Weights of a small image classifier: arch convformer, widths [80, 160, 320].
Rows from block 2, named by matrix and row number. Each number is 500 + 50 x the weight over its row's rms, rounded and kept within 0 to 999. All counts start at 0. Numbers have three digits each. After the name is the row's rms in percent of the matrix's.
# pw1: token mixer expand (model.blocks.2.mixer.pw1.weight, 160x80), inputs 0-79
pw1.0 138:454490535513481539546440416534504461431485512489593499486502513403542533512520501486437483547561428494516539519512553593489443562477532512506455528604536453401486545450510442538527537414459476454481589348504483472434484513530615457583547471
pw1.1 124:527511492554589489576489479543509435549476563381507397552423544498468422499501464499532554495499450620525472458486476529523522518481554476438602521430384513489556486399554564575481426563535566502474477498466543483508431501525499502442445555
pw1.2 101:488482525547544570417500526510465449472545604532488420526498568393497435497624531452484552570470534568450478445468536503526485521581473511521443455523483507482547551371436423549516496523529434528466491482454474607570494513469479517527518379
pw1.3 115:463547496532409489499464458515437459516511446477446492470492511546503506494485454615480539548576490446496508575555544448426543499516481530386457447502501477563506472551523567595419490577444563544468651417466489473530512586514522426415468512
pw1.4 063:397464523486510462566494471554501511487430488532546595587500436503437412525458465447467503533538499404446476558504535505593485543436476480632499565415569501526533514458522442521491592486588461607494419430504452472504472516562504531513461517
pw1.5 147:490414442500480483541540521460484514532432515488473590436496537599471450546541523612478505520438482533512471473450492504492471409553607414465510451443480601491467438507487453468555534449459504537461482636478492549545617548414488519442545522
pw1.6 085:517447549517568506357484529547513508376504544546480502516443463484416483473528527634467501496555491432550450583500474447474464576548562482475482456483493573506442516524619479502557473480602504561448517383473479524462557478456503532466527502
pw1.7 097:516538462488584531470464618430507526516511410393522518605446514456429456500558497531504554424581585477466482483535458467459504466484504513555474516522539512581497430431520450536439418546518487387515519466483444420533546496474564591539473565
pw1.8 138:498539476512421550481483520576528524475507529551422560468567483518478529435538422490537436448467539445460598528470463477424448542512612572491533438544490460496506582481463491519524523485447615480556451529472446415414530436537574534387546553
pw1.9 093:435457471529588503495509538499451417500470545493572572594518476529473470444584495372445521456409452521497497506504570490492438586574556395539533493453518488635444488521524490535524482479497505567441468531463545424596496474496532542467428482
pw1.10 110:503508575520552632442521432537477512477378470475561533478481448393425576531608476459424490514461500509469483467469502584464558532525567478400469526562464506455479552499462552454450475518508468480416556546552593522516574480527514503509486420
pw1.11 096:465549486515535450518536457494468512476475554400530639533475455452436455501559535548513470426612547466462492520450534497506481473461455551499623465609509507535506530470513539544488515469474484505502509511542366368489495514548594509485391519
pw1.12 090:501573543443459537418581450386469499522604449459523473552609477508467544577477555528477480485479533503518536446603544535405570496524510465533541451539610503534513515455405486545471498503518466444470530568436527439511513468444431450440463435
pw1.13 073:558589567595456516571502556480467560491438507410497495556448483480443442445546509521511548489543504496531466494502490490550475477464464443462482558490490452541402452407590481565594469496520562495495408568500511545450489564535629439483391486
pw1.14 083:493466548503458476514499420471461375566472496469569478501439551573518434542495523511403586544491525592576561486475565503509519499530439478504600455546559339507536537485529516487535463519518507471461425429417473565519441455506493573518443526
pw1.15 051:517466498478496481515548528602494654410564511529514496498516496504524491628463451560541529516520508492581429511545480575474500565515527507492489483412494557481474448493386468555532447493467456384548410517473411391514518462536495481438525529
pw1.16 068:469491548509488478566491522484441411535472526430499503608459458515429584458480480546439569426417485562430555518563501447504479528469576421532561471507522486474461465426466511578521539466485500449532560562539526502429409579524538452461622579
pw1.17 087:549494541525552520481579536508498502483473634556546462503434528390550526466496499522378469415546470472504554569527419433431564629508508500467493405528512455479507488476564509537449522454471503456456496493448451514525520530615587506462437531
pw1.18 130:526478468509438519513547502514547511545459426533395504526521475520529507464542421450558646567502520471519551435505529474589504432452426505483455403533558491531537479431570466461471607516542553441438602518510454498465528532425523449597442509
pw1.19 113:528602495503465476444572413510500437552521432471513503481441537490544492608388524481473497548503458602391460526530492625482488566556499472476543467398431497479467509491394487489490450531491584423569544510466495503501526547500471554578461480
pw1.20 144:455467541479438511526582487467449481430528525567481534417481509563482460484422521501585520592572486495487425453519412483570567493503547498500488512510506454610509502541477522497586485522490389517504603570511455381453442542526424402493560512
pw1.21 087:515504467490490517474457523523499524518535395531523570533463618468548507581380583493400485506530486468416522506546496378573555455503521450445412559543481588542576582505489448426439487569488462560470485501488446485473529471501410491509516471
pw1.22 145:491484489477501525473540491378521443579509525541548457625453583449582590495428511478437543487517501460438524527462494579569519460534515506596460497533559547574474518542546466425469502548414478540447590505496444466423468475413490419468456491
pw1.23 145:427443537464563492481530532583462481475518529546503513470444484489480536541539547484512428546497471556495476555542483528475461443424441516389565458441351495586508506429452581555596458612515622478502522541563435489464510506488445534494482535
pw1.24 019:473477535466494483536504420553485556482510516533551467474517485477517505405539501585587575496450467478519557580469502533378492498494439479454591468519469577548452493488510507434493573508492459452532629631444505470529414435387490441531541474
pw1.25 042:443514600508503515567434494550450431389521431478524453542493505455492570433541502471554469429552485507434544472484395532433456441560493604522482560591442541509502562481550504505513523453493527504510555380546470606509480427497485515562558541
pw1.26 070:563446434596528469549558528421414493537522415529554473569502557534441545562455539490456487493537486454513558606470520497455498500538583361538443512470510388585550458525476515491500435503413525548453473513553510522520458516538469462427446440
pw1.27 098:515575529434585495447516500440484581547412533540560471535368473538520646523483512493479508533486476572482476480624477458411466480555482477477494517409449449493459534535435565492581524500457533516531426561512472482508519476495462600434465529
pw1.28 132:511468540432589585497511495476540534499498480544486505412482508450498466473553546402515560511545489546454506500433408619473512513493355525476612492562463485484477470488515449454410566620530526476506500436495574501508510401473534553450534547
pw1.29 070:499389528403457526560521522581547391523496578577482433444371527579523496532445495498482568428502518479581573470480526471492426450474406448455488547529560554540545481502457469479575486420490460486523505538540558546459531441520543518558488531
pw1.30 124:499561497602507551500416469611493535456500524487510531442507598512576434486551461500560444506496477443509486518582552421430602541430459511551438473460443522496462406400510469576477547445445469494574507451527458479534523418551541568534497473
pw1.31 066:550461425593465562499535553509544482607601561535454412601567434469505487497483491520469581457422473469447393544500555537471509518549463485562492403479451490527465476475512431553416483468471430559474474517571474593447509527477457508486488551
pw1.32 116:571521517452511399422500464523393542509483536483489455526502505497455500437477468515536475507476616481532488579516541491497592480534592480554511518472460461471476465537451558494474477502488590568416519473499567522516452300559495517515480609
pw1.33 040:461480508510512511467485539511491482475563461490568589510443458536549436397523491466568548528456548510381513554440545497462364576537506458488512596453618526574492566522554447470422501481505502515519461529417396493530419545472490539449511538
pw1.34 118:514514585545427525429540488520532539505475496502438469480448520463463499498534509410482509447544469590477363471443514598463590436512517513522506569532518572444504523428468549504491484619546511480590389507500521419471496451476516595595538502
pw1.35 085:428583462481540440447520429440534482477513545479476537557556530466459496510467619501485554417549467408561450461523528494352559490511500558416441621494548475495519519466510420544517624506526450493507574538546475504545519489492455435493538506
pw1.36 167:460460499584403485480514488451443462501441453448451489577467450596517448526468409549473566447560570493505499505468465498510582511479468521474540621465509507485527557446568580562603561465428469489483673501500506495481468547491501488456475465
pw1.37 045:540596494492475446507548554475444474469426555435454532531516409507512531524483398552457490504434521509482506530470510559554411470483422563515489577478535539526537535523432452550450553579489478597491541493458537350615519398522515530479532536
pw1.38 102:476447527529507503582484514564481532538424553382544448567489471479512424603505549554522592470453502536466493522468430474478458438485467497510486477493497435490471427465487409402521533531512492490562551531521531515525482629485462461524423665
pw1.39 110:493436506483471504425549487500475532546476544514476509546465466493453494584478435425539533473483517565483384534509578628489530557460538494563490458420458537430499421498505476537425421599480525476531421538632421509461562430540460552542509514
pw1.40 121:577652555468506502502480337494490495492502514499416485529466500454563483529509570392470454544490542525503520534540468553442546497422472475464441477487505447526492449408489504444508564534569434519489598530548469603557514522480484481465458590
pw1.41 061:506458481506437439541466485440425595469498512479475526508514440510561510472490530593497560544530512476392441493503546465549555520553520482462507548483515483542368566521459497482539583452590419491574529492375535485488631534546456516507450412
pw1.42 102:451525453583517512419457579596475573491487445441495476490540500548496475598464490514459461548417482567573531504468527616486557467524477486422530531416494433495446555534482474559572491418461478597468513519504532465509425483376473564435502534
pw1.43 069:443445534557430461582464469532588486590454606433624504469423434535470481478428493458499491472507502461510468530431529487528468516465463468446478533566532587555397514454559543503445582548542455538453458544515496461530517407541484575520555458
pw1.44 050:473471511495518439460429527474477469406516532532559531483442597513495528462609510483431531509460597498498511546437386511443485553534532574562471556534437456543549397498521484487456512399510429549495568449542551475549516477413483548622494519
pw1.45 142:487457529475547525588568491491429452448538512497426458459494406458474466506461631519513450590422448490553431511496478428575586605490490506536500500397583541538490520535508578545502439442474507579522499481516501460516567528508433452414534547
pw1.46 132:522516555518416526543462398599506505540462481486521602456492561413377546477502537547483472457446479487455490476525426516536477510599454475526509544601529520493505445523530526419489453553567395550484398585471522572518477511544481433546454509
pw1.47 120:454497592482552478573475500461498608375470569594497519554473488501625494566518501491448472458487450506544450533472552484470487441493495426447550520379461494553487494479500537565393477461489423567486514470498478567573487468424521600522507496
pw1.48 118:579487436454575519584457487548537540532580461443535550448526479470528507520500429473583525440486377523472559542464552500550557548423485501492453483491497520562386542526355534384518522550477457468457577516456533499500517452508456580536513503
pw1.49 052:468554447446552548459491482456576459414501567499586497482502544483573520522597466530447533513433461489450513456592432475557572420518516502470451513527473451483462470440663532527504437474526552552484475485560405591520544480543458525546467421
pw1.50 111:442494526589496543366485517498479487534513555488478535559436515550441573446527488503504499504543503443516433464566513467457496507535500523396552539397577525487461422538560557449474558430546436402470552427501540574518470531598472421544570489
pw1.51 100:481519441420527529541431611500477385577585497496533500436473529496445565443546444545489543396487484586470459430592515458581593482523472541525519488489458558470548446450489501541549471467501573436433449514525438551536541444518463528538560462
pw1.52 097:499516453526471405503450486548640477521495557548553479565476506516366413431502564500417583437544504516441448509446510464517539500519528414450431474519593509562403526490493493589506504443537476529533478451593486529464512535548510498538468573
pw1.53 094:532562540450464579522542480503515423495448520522487515433619375490603460509482538544546536471451548602494504558511518491468523472488469490534506466530482458479469530459556407480445559530510475596503450399574454590525409407440491535510470448
pw1.54 103:483511513481484501518568450417452437479526514523541512522501536397497447458500454420548598480511514471489436537621375531488581493577518509541604517579477602413538459427456495473480515559566496483461542541453564474443560518484487529482452426
pw1.55 077:545568463553560476429455485445402454415508556528601472455540545478427567530521502559452487549484552472522475514556533420604512519581541593532443532583527515463469550443475538446467522488503481549434413555555479446432407490499464550464518501
pw1.56 106:456529472522383501506559490510532496517465520389497446521451590495465480565471449525453517499492582476520497507484376480531549574535533465408510603468569482590487525533573634529504421521477469485419527497569503421458515493449414492456517521
pw1.57 099:512493621550419451514487542618570450516420560542564536505477512524488509460388487476466446542436590490487463487474581404514550532488496483531508514506501463420509508476472494532461589513482430527493497449405480616452425503455495509592548551
pw1.58 076:444576493522572495375607413532512564450525485555452557491524441465570513522539594449449526517544479418556483569470458574462534402502504503477539452460430471592489454450562476497375548518526482502509500542495501545543472459522466417472545509
pw1.59 029:504478558438467472470428521446447484460493469440437489543356458560585534484532544472500468377542468539507643523548450546473486444548514454555531501423533491590506522501571535468465446482554512521612544481434602462501507508511523528490518544
pw1.60 118:516538565520498434532410461406448440507488539567498450516430494569539584493492535572444484487546557493416450489511515500426539393528485543469548548597450453457503594592450579460482585416504564455446410456483475494527491462523529540498487500
pw1.61 066:452585420509593443441456562477457422472543522514516444485470427518467592526489489462490516464511470557458528506564537561546554532538496548471483520545514467515543474526469553409522484421475555483580486535444425655528584385510523507456425515
pw1.62 082:441449439516552514598571485555544541526472514584452447517470436446520533550473511497501495406449486460472495501543441529508559439452488523601433557500567523408556506486522474409644483530461439529629431516467466493545501458500545524473437524
pw1.63 155:499333590534561496485502489489587456510486532532513573388582502409493511507452537523522437508470460496452507524531497444469607546538443509546505519595420461423492499514474493539432579513549554467411434482522511472472474432536544500476582493
pw1.64 118:457464530519479484509516455549576468471590526492403533438493540455549517482532534516512434547503490525432456564472474507382566560489491492561484443415453537533428373423560435538486492553610479482489510518517468486496497463518654532588513514
pw1.65 113:510508488470414402549464525565468457397508439524509447438432526502476457404624512520531486532542524484487543463511485459528558530481493513496579545498524489484446463530457524562528493550452546480471513648438538441453509495454515642395503560
pw1.66 105:500423483456481559462425498486520491500503423481534442453444570500516485455555544467553469519561523498580507497546592528499528502536424490506614386518608494485477436455429524517560538575417545461456556460473582380566512541523517520469414492
pw1.67 120:546644653531448427551435486545532494545570453532423595490491465512475581526515468559485418526499594398486457517536465520479505454503511526540464426488398427492492481497512472475570486505554494461554585523538508519514468440496490457522433501
pw1.68 122:501521532562520555522605613516473488475560479603494522543408624468483421500500526459545420592418539498456439474498563474452489485594618490444534515500470511440463447481457460541487463537482464483449505521456438450508505472402555551514474493
pw1.69 093:602518537493553552465447413473552550517557512459498450533454474494549530604515629477414518474523574501502536536431553476482440514547510361432452588493559484511504537454474530457437480477497442489472604535452521466557449473419505469534514434
pw1.70 109:507602510535554523500445505561527475395467477534578545510518456463531504489492516444562460481513456453516557496494520544457391459459533466548406548613460614499588482502484465472456454457494498499570581474464389572467474394502475567509562534
pw1.71 090:474596550598492476501489484472426522535569532512509463580407523511545475536486559491491490519539472487425486558502537515474535406467553443451463494376471466470549506586447656464480536584518459529504493484480479429470598536534433432488424489
pw1.72 120:590481514500443549551515588543516481428435533508491478508401510467479537454478430487535536515535513397574493564507514427474505559504474510551537579465578560514551460428537464580475468529578481454476449454565376470511402485551416527422443505
pw1.73 108:419603526566499619420524569562476489490508512509455537490356455433490462449593511495550488487440551552487540482476370569464552414502395452432535465563511501508472550431521522497524579493506486507507512505491433538523482451466527514445504526
pw1.74 090:454494614513587522534498399485555533511444479452493506524524493405531375520573491479470523553497513445482467542538485560458484504585453372512493454595450494519503521434484544513504519524516572492522448503475468555557584375420539558442529530
pw1.75 055:597531588579556499508528518439511511504542622464452531467500531490535531439584408554494540492545525546383558434441399614511509520486523479452503474486491536495451522449476515472469451522601484461474476524535521411492517518414468521404475571
pw1.76 101:455454375577512477525484568557554529439516565455418478535595526538514456541493529603454537430476437576507530526524554516502447449453485519506452531441445444433500530430443464515429505481500437562568572463562422488514473472549556596435502520
pw1.77 106:485551581495481495554516551424471422437404518499487438599528505517568535439506540504519585526503549599515490503530379494515594519510522525538500409477463453487497485588565445498408550498440518454506416478465475443580484535447438441572551527
pw1.78 144:483516486472460479479535503457434362472522471453467570583460593502567561441597473506547656512502531476499563500576513481480516469545530459473445468618481455487528451513497569522543516479475468506534433433466414473530458559580454425489525520
pw1.79 073:490532539501442490533585485641487532447564457613494528449546502453441302444562425515487506465540546429522497460588529531534520520585446482469504434476461512484472507445480423502483558517532557506422492549483452493517520550529538503472465514
pw1.80 110:470583572506529491508487442429606493455533531493512497541291519477568523556536484492520511590566449548469477529511542511439631526472507476424497538434476534447423472490473486483487477465508499514437540504543497538466547502381563538502465473
pw1.81 065:456478391445482519461471381549436470433536532529481571372564510435523567596580481460515532533465513486554524511500501493507500553461551504490517535534483525597498495540522455475505433461540517465539516467520399589507527423449410492630516490
pw1.82 026:564573555550479407474462557505468490531543568512428463448416548497489494516578595532573517521530538555537458516583524461417488423457500472411472531473511477498445503488381491582543503520595519434514481477514449445419423496523593466474426509
pw1.83 077:507577419538431506535584501538512482557542607516509521541451565515516465548412514533503455514474450468491537459466536512528520423504558419543402453454553444502490522513496561458495409472442526454492599555507450467449598519472372415464558543
pw1.84 106:448464551464381481515463527425506438439511438584468448540457514433508570504528530524541518557507514489484538485492513562511603484457413439449495619506489524495516564496437549433425615537515505469444484518476524484563636492395476494464519467
pw1.85 051:492541484495608522558561498473525495432451425458467535509465486427449511566465488429536379547503469452459610472614487399501406515489520516565507480472499461476536438488504530494528483585581528583555521479478431611515513491407453497543497517
pw1.86 109:533484464587469540543556539456521436502468440495474482623557512547541546516451572423520556436513472574470449656568596420470448582558499431547474462504499481563478452462506524488460536509506477518460481475376522446537450479459479518475444482
pw1.87 123:433460509488440489431503473506405459502468392543418480540457560605456454456442387489474580454545529518542518425507466579453478550511517477513605540530469548510590528489546571542547445524450522558523455554591544557451502500521426532457495531
pw1.88 075:568418437448548464462459535354548496549500569517608519559487538483482437548493550606469539557462406539493430486479562495500518516570538487549509532522485538499504458559465472457491583412398465578429489478439524475464423511473487485556537523
pw1.89 153:470488512486558458450543398495470440536590523503487507449497458480580507534409594453458527592565480516516515531548446448388555521436506537590442538505538486526544546475456569494533443425545477593487453457508484449442458463556453458534625514
pw1.90 121:555517531384491503570459549468552457434508486476400483630502508543552445535459464355391500468541462473603481535489541470560530438491557499543496530439501507506566503490494429570455495421450483565596514469502541533584471470489524493495512498
pw1.91 084:513533519528514386431523537438406561454544493502517491503530553471435539493514427554405469486524542482465505526513554610571536542546492457600482480506496523484583562415521451491548469561493481376447558462558431438432468532453464491510546592
pw1.92 049:520544615368538586479485533416531464546487490430457542573526545524517565421426433514589502431567485504523478445564478491394550527534491524489505484585455539570477493434431528463534577454613483434490534494466479497451496508486508525509445474
pw1.93 126:533545522423504447474513560497451490509662503612553405472519434503503543438469419496500543438529500476586431515531530499582471473615552499473416478533412453470531459450532480480523484472552557584517489439514566541496514554497441457505435473
pw1.94 104:483465456438523481541588519521436501494415554477475484536524469442518621535454512577523633461431495402499523494510453580527540574507494492492431481447484520517520466453642479479460446539408505557441527541521494501552478421541488490566580433
pw1.95 115:546527401498458584517435441516559527415495529562507482402516465522607503566575534501488501485426475529525605560443507466458392536467560475418439551493503528424462486420420450526501545455511482465512550452515514479507448491511536595559571534
pw1.96 097:537460440577558505429507548453438459499548409442443424480453559574525502478421430505459420446479544536573472510471545573509590551504459514435487517551534381525598549544581533453521498490413448556505497556507501491493500517550518449446422539
pw1.97 105:528524437584404500472517517483465550421581489443516525494477583575543512541530490569502534555546485631473502614501462536395436509454505524486467463411443489391415430517539531535516443527520455499492469580447507547536526488529430500515432535
pw1.98 109:463504522530469523464504523453467533368461478524533478533448476527583531569507453520537521538599406535433571529492501617546470488551611474438499511458495542394520481461445475553446447510437546525504437474580444385571442505530455521524535521
pw1.99 036:476470440438580578554544579555481429523424609475412476495543468523553486471496410526434458466474534543444575454547442473539545532493494498469357523405467499493473472495463511473458515505460531499572599457496492533495626456564511524525461514
pw1.100 083:414482543419497442526445482499496546374549377505472542349478478488563417514535478488521568464579558463532558513493431372506500562500506515494499541494551480517517572474516497503511607521547533461470503535462527515478529535570563550480420528
pw1.101 066:528475585454491465449459505586518498452460471576469535522505591415469528434571485474486579531481512502545400473553500468564529392544513511476465445507522561560437587546513507565409479424609558449419420537570507479429494522467460514484482489
pw1.102 116:583579435519536561578561422436482504530434489438437520568497543453512501532491522489528489472418584484490540436392472533556569535417472443480520419390543502584564557446556429508500441497494433536479488519540436562515502464444567531508527519
pw1.103 100:504488554539549507540466582530571458458482526527376459552540483518514536540509433496391573418454429521544614479508453475468423528515548476527535572512494405501493578473494416606443477520486453491582488494472502512579469387523490544509475554
pw1.104 129:426390490542406453479466476477381518469448550528538559493523534548525565521480533544477505420475504496527543601484383445467478504501520485562552531416504429550485517453406538521487620546573573500455470528519519551524492490591520447488506424
pw1.105 061:519497471481493436537533491612474490561573415533523555508503419411352468524583515512500478488486563464418437457550473513541588561453537549422442504512519469410441523494524519566538580526513532500398524577484487489539476481435540525465460563
pw1.106 098:513498493459556483509467489538588422480488538643462463476435435506444518503521480525399489517579460536513546466489514470475550502486627475505463603618497457477476473491419472414468533496537422533579489519517467511459419444494546600548528565
pw1.107 089:534464516568589529483501445611488477583539443503461529539534543454484549615504512487569397458446506521468454517452492535409526503516562565439453444551562543479510378523512527512488451553503492467423553499546445527488516447510467415597429434
pw1.108 125:483478551415549589512454503497450549509446445594545497487437429636430508540531458493535589497527413512616485565534386480540505448517494411500517452450444546515423458466486527470567528488506498526517457511466486531522543477430442577500427528
pw1.109 123:555480543522506478587427466561507510439414440522517420519537480530523414530596494554579501470555401506561586485492473509427447485530490450498496494538541428581488471496518421471504449527590484490485488623500491574518534521452381469472409532
pw1.110 075:457498591499605442544395542481547458545574591531400519467393498477548475485519515561477494427496560460524542522434423519484550555390451464478556510519496542520451523435528464473542619586432501429480495501483537490478502559447458525463518517
pw1.111 079:468511530516511535521480514525468524467390444513479407508568525515546538486531487467399442472576460489381490509558461451561524535477438502399453476530572556488471508517595503438422537543435556526430591541618525509593527448494476538548521454
pw1.112 134:581521570520488544481474423524440531554415612394460441526481495456530496457544519424534475456485502585492469429457506461527518536420519433500528488508488518557531523430618450508461447587569534516454489569568432535457476476542481564488431596
pw1.113 110:457542634497589565464473528508464536462542536531512528354485516351464482413530429553509524554503558497546464512552488552456499482525507469556513532506435544492513478533514504496486428438555444541574440563373480497498504520539438445517517440
pw1.114 109:509458447437532568449554468520436529483572475446546498503567558469467564510615480541477485518466456573492555496435392477494507519451485546481543517574621412432487523457496455532444546557448506539570508478501593449390433534487488560528487420
pw1.115 109:497480505427612453461535509495556532558549454573372415489519470554548516512564497574464467430564468509539507483502473528563510509539518494504442456524500389595457522533531397515466508412529484432456420594569468460550553555518436512455493527
pw1.116 111:508569474528523579479440495547417522493454548460545426544616572466497499587514496470422529621484534519565490449532547487494493587521397494441547498458525494513631432405503443547543476487531442428468482484479487482571465455461484552451478456
pw1.117 045:471507510545497441566481541475467533492527422484576519409417481541494508478441549494469551424428501481436465502532507458561579435537613526572502564513466475387538494437414489514516467538452518530660523558515582503499443455504503425451546502
pw1.118 073:505480485438456467524391522534487481470464532503525453474357458485531527563495579462425497421544490470511586540550446494502549520479511476527482600600516520436521454604490378575520453451523445538574481516469584514552510393515485538476533507
pw1.119 048:458618543534493470512443507534463459509623407478553503481544510475448519478467476530538517519436581450467457486519497414469540410545440607448469496522554588527425556462507465601437489520488581501504594564461468562462444437483511563461520521
pw1.120 109:494483581473500459474544480520492348491463490503504540592545542456579580488447595505494536441489493506468479505486524451530475597545524475391539454474563482604506450403502475561461491456478584498429534542388471489582422533517534462477473516
pw1.121 018:492618486469416426519508507540505554454463569478502605474487493544562454442510514525466554512581496458399463460455572503438534467513490507553521521476497509482457452592494454492409507612547522455531432528508510575594504472557489592413420451
pw1.122 090:402535540559435504458341483498501426478451538470460569431494536486489523517454473511554569532575475509492483390460515450519513537503473549520516583564506526468594511415466491515560541429537454535466500529569489520522429519404472483618429518
pw1.123 103:452599410490559535414476462511522572483531558467509474461426451432479521536564520480599540500528420583480495500485541439510415552509385489409455428537508526516568411512590530428483487511491554479584469469454498531474524493511483546479527606
pw1.124 109:508533498433520510511459472499602443519447609538495406437440539623501481512499540518447530513473539567477533485575547497474482485508451573414612455477480405465509436415451506496575480534478443512558490534476525448444548467369507561495535467
pw1.125 085:532504552479600489508446453441392526510493503534411488533429497586446376507482443539470586477437488538508505444536444457499517523541556506574498494536389511509429495492455529438514501609508465463523514544630474522482540530489430558517510605
pw1.126 073:578439443523472549514421498437483457491553537505486559559563497505586502485457550493474553508446449514556413488513482420617450442591526394518456424402504496557532458545549504538497464481479579580490528415490486493511590514573553483557442485
pw1.127 088:540432456571484468546472483481481496491475515503457597431514500434566480503487413468592423478518564408516569507463440554519419614455443568545448483477523492510574514520488509540467494542428501467487457485441534603475475415579445593484484593
pw1.128 099:529556557448456497496497504546503548440568465466518522486427544531470509443557418625476589432501467485525589453438513646535499547514460539464413473464606514579535512529529471392484539458512415488438487538494502475492487466514526387509502498
pw1.129 084:545474398516441507525493471506587526513553492506470449460403477541550590437544475602521531445514490464530594504438498553474493445561488479403451479448538405498520412526582522444490585536546411629446498470542466463566468490513486469523516500
pw1.130 131:447525559546561493462517529477425426539474451524482484610580499470511487441518582481434574392609429500565480502460526568560509495488462447488484496587544511472505450477509470525613537580453576377486539455468452449439443531519492479531515486
pw1.131 095:504450407493549512511427535514415498545521475451425560482502567399570538426574467398574473472491444464481614467497442439487449547546545530442498543583528434491516489527440553561502554499468475479436566468449542488547537461599536578484497506
pw1.132 070:521511508519492469612477451467473561520434627503497531557428537502509539420573432494554521499629418477378509518400514436542481433481439418513484524625467519538532486561524471516530453472507446490463546531507550474476550517498451455519565486
pw1.133 105:499527530513517493466500391490404463438602466495490418566431556466471547484520514471459512479528408410551453472550490540522512504470492462489477595479521508587489478572473458495497523475401504509581511548591544585593526531579450425449467403
pw1.134 124:537433426464448553466527548390475501445523467452472493525462480545498528575493488577536535498623506543526506496574501393506557482538415551459546486503521495501439510411502496531539463563449431482589522467483471415622467554598412515472468494
pw1.135 143:455413617530529467449574530537453471489512573522444509492438497513404511560491503505524509505522430466577449554554510500520527489586455490467492562443448477549473435469498502565484594500504404474528557625603403413541440452455491521471523494
pw1.136 115:509595467469503439491529479523526536523500556465607548520407568480506511551484554466496522444464564515483455509473544559425567526504561452418505470477584528496486499417504473501462510454596399599409566423479495458499527437418490388534442530
pw1.137 081:556445487438565468555455497400453516429496514552632580561426470430416555508453469527515520446541518483448580408510430520482451484552552490461532484530580467531506579506497538557513466391583554488473508418443442520485476530481542524525509556
pw1.138 048:506502435544570570505498426539453397551606447499539567514449480487528505574498521372528457570489502416567439527522514425464553458524463575445503524520578391500568490454470498592472479535477541496442506563411536465453545468510519435492524487
pw1.139 053:552493490510570480497437606478537595488472526470520481529452538416516456512548450534578502518534424445515563461484478526454541602539486513432495416417503522465492534574526555550542541432527500400400488456340509433464466484481482502504498571
pw1.140 038:566558409554485417518458474500548513478426470416500550467455575518481469476587545530544548506540454444467510458408588486492504514533537513604553418488525525475465444524500531527557492419588519472587466575545431506469516585556433464412443486
pw1.141 122:485524452391524510502509469543562584524541579430468539554516464534383498413546521557576519427571531474475452462496453488549536514441508552410535512562530464537542505457456509512369483523486497540476495385601469496524490410475499594511492531
pw1.142 125:561549497453564564510540482505427562457551545534523431525511469504428554454464406532612526485479421423494442467596581539487542438487455504435516398496505453536516541589491444439567507530478501570514551499440457591532541472495461443566481432
pw1.143 123:506512449512413420506403448509516466413598521561526467449408558451542482535545522471482465529598515474481537526507484496501459444409461516535532496419420452512603539514494602489534529605477595416450544531481542453507559538529443489456497537
pw1.144 078:445537473518489482491399588501465522491559490385486432457448522569538561428478482549536476487401548433453458489541446500557545490568476417506438622553527543429563519484452434532495524535571521536426504497542403480538514538490502582548460560
pw1.145 080:544456488510507496513440452531530565478409536497586526637481553441495423376452461507552475481494549505460500451404488514513400485609582548517540450502505533557525489533467486503506553487505503553524437454582375470471441592514501491529528540
pw1.146 090:455480496444528439588432482463497504478524445510513509490478424454522423504504469501536509531536482544591500461561505489448601577510474455526456630454493488599500576503557493513493560440421538413431451488581566469451522411614521494519420529
pw1.147 097:495540524513416494502594525548471518434583460602478459461435529453485456469584497519489487492598525442497486506526460576481517448467483473514450547434653500513544507411485600486466521554484581454558462494429464464557486487464536570397463554
pw1.148 125:539490524419511565522513493478455430509494484443479497506535465532455496444553490508541634468528568500442484437534532545507480480493495523487507463485444465511648547466455501598616522541491632382521525508452491394449480438513566438467490548
pw1.149 128:445586519464507526554423458405527575498398563549515484494444478503567462486486565397585592554421466517477479603444517480522514565498530414437520518542569492534451417476481528485503559536578499437438567511448494440483551457507460563482490503
pw1.150 058:439450503519537563541538502500473479457412539453556511510556588354487472457524501469493534566522541415537490485513478441416529576485533548474467590431453502588578496406477518533468549493446485566443610500439500457568494476561440498568503452
pw1.151 018:510537503487390506490522570495507569467438492455497536544585467538567506492561525515443418534544489504441536527524566548438515527508434534491548416418408448532557507570549522486538567442463549496378537507430433452446403469405452489563514518
pw1.152 126:454424581541410522484503498479431552480523450508452445482578520446529518503501559508436504488480505458457587481500500496466557464470434535595551521440578369562593438430508500491526586438478561528407477543557490560535468470547567451493567443
pw1.153 021:507458424545458509527512393545541577490466502476560547449529500576474407471518433457409517548590490499472476440479499491539588467575545494462542515517519546540495517470438574562406428406579551537500447528480459443524486614451533543509424472
pw1.154 109:482629508518435478502486454552424551488534551455517575514463487490488482581401565566464441482573532564451492571496478522508525460457544474547443502513458502469441456465401621561532475480554555423549429546504438447439505593473535491511416506
pw1.155 115:516532534493512578519486557418490518406452440524462571524461598607479477512466544464503577499441536413479472442432617594441512497515451455430493528534523488492458568542459517450485566503523493504556393530536576428573478515513539441540432469
pw1.156 036:489608474515477487466644437513532538543423442542450485459545539491475461487447488567526490547565519581469431539513574550525531432490487554448502394508464536546358496398486476532440503553553453519510473448437452545518502519536525585522451525
pw1.157 077:468484546518471542461424536498507469358527517468463467532477497532541611499532473572593478504598493559412478469553496480456518442520450519531544474528467470428573544472530477514583478500624442376519536465556509518468510552520381476453537476
pw1.158 120:520446520425500421494569560494522506514534521566464519401538450449513496433431585570457498460591538517592494517547476562432545494459454506543478475549549416524545407476517486536469495510506472555489476510508534377462523477495339470567528573
pw1.159 100:526458502611536500533514545534483459492440448570499433474528447482437412516531515452534496480501437544495523531543532476522544495565433480398537455505490447482443516475562483463402418463620455500441496604539586571455549410572514565577512478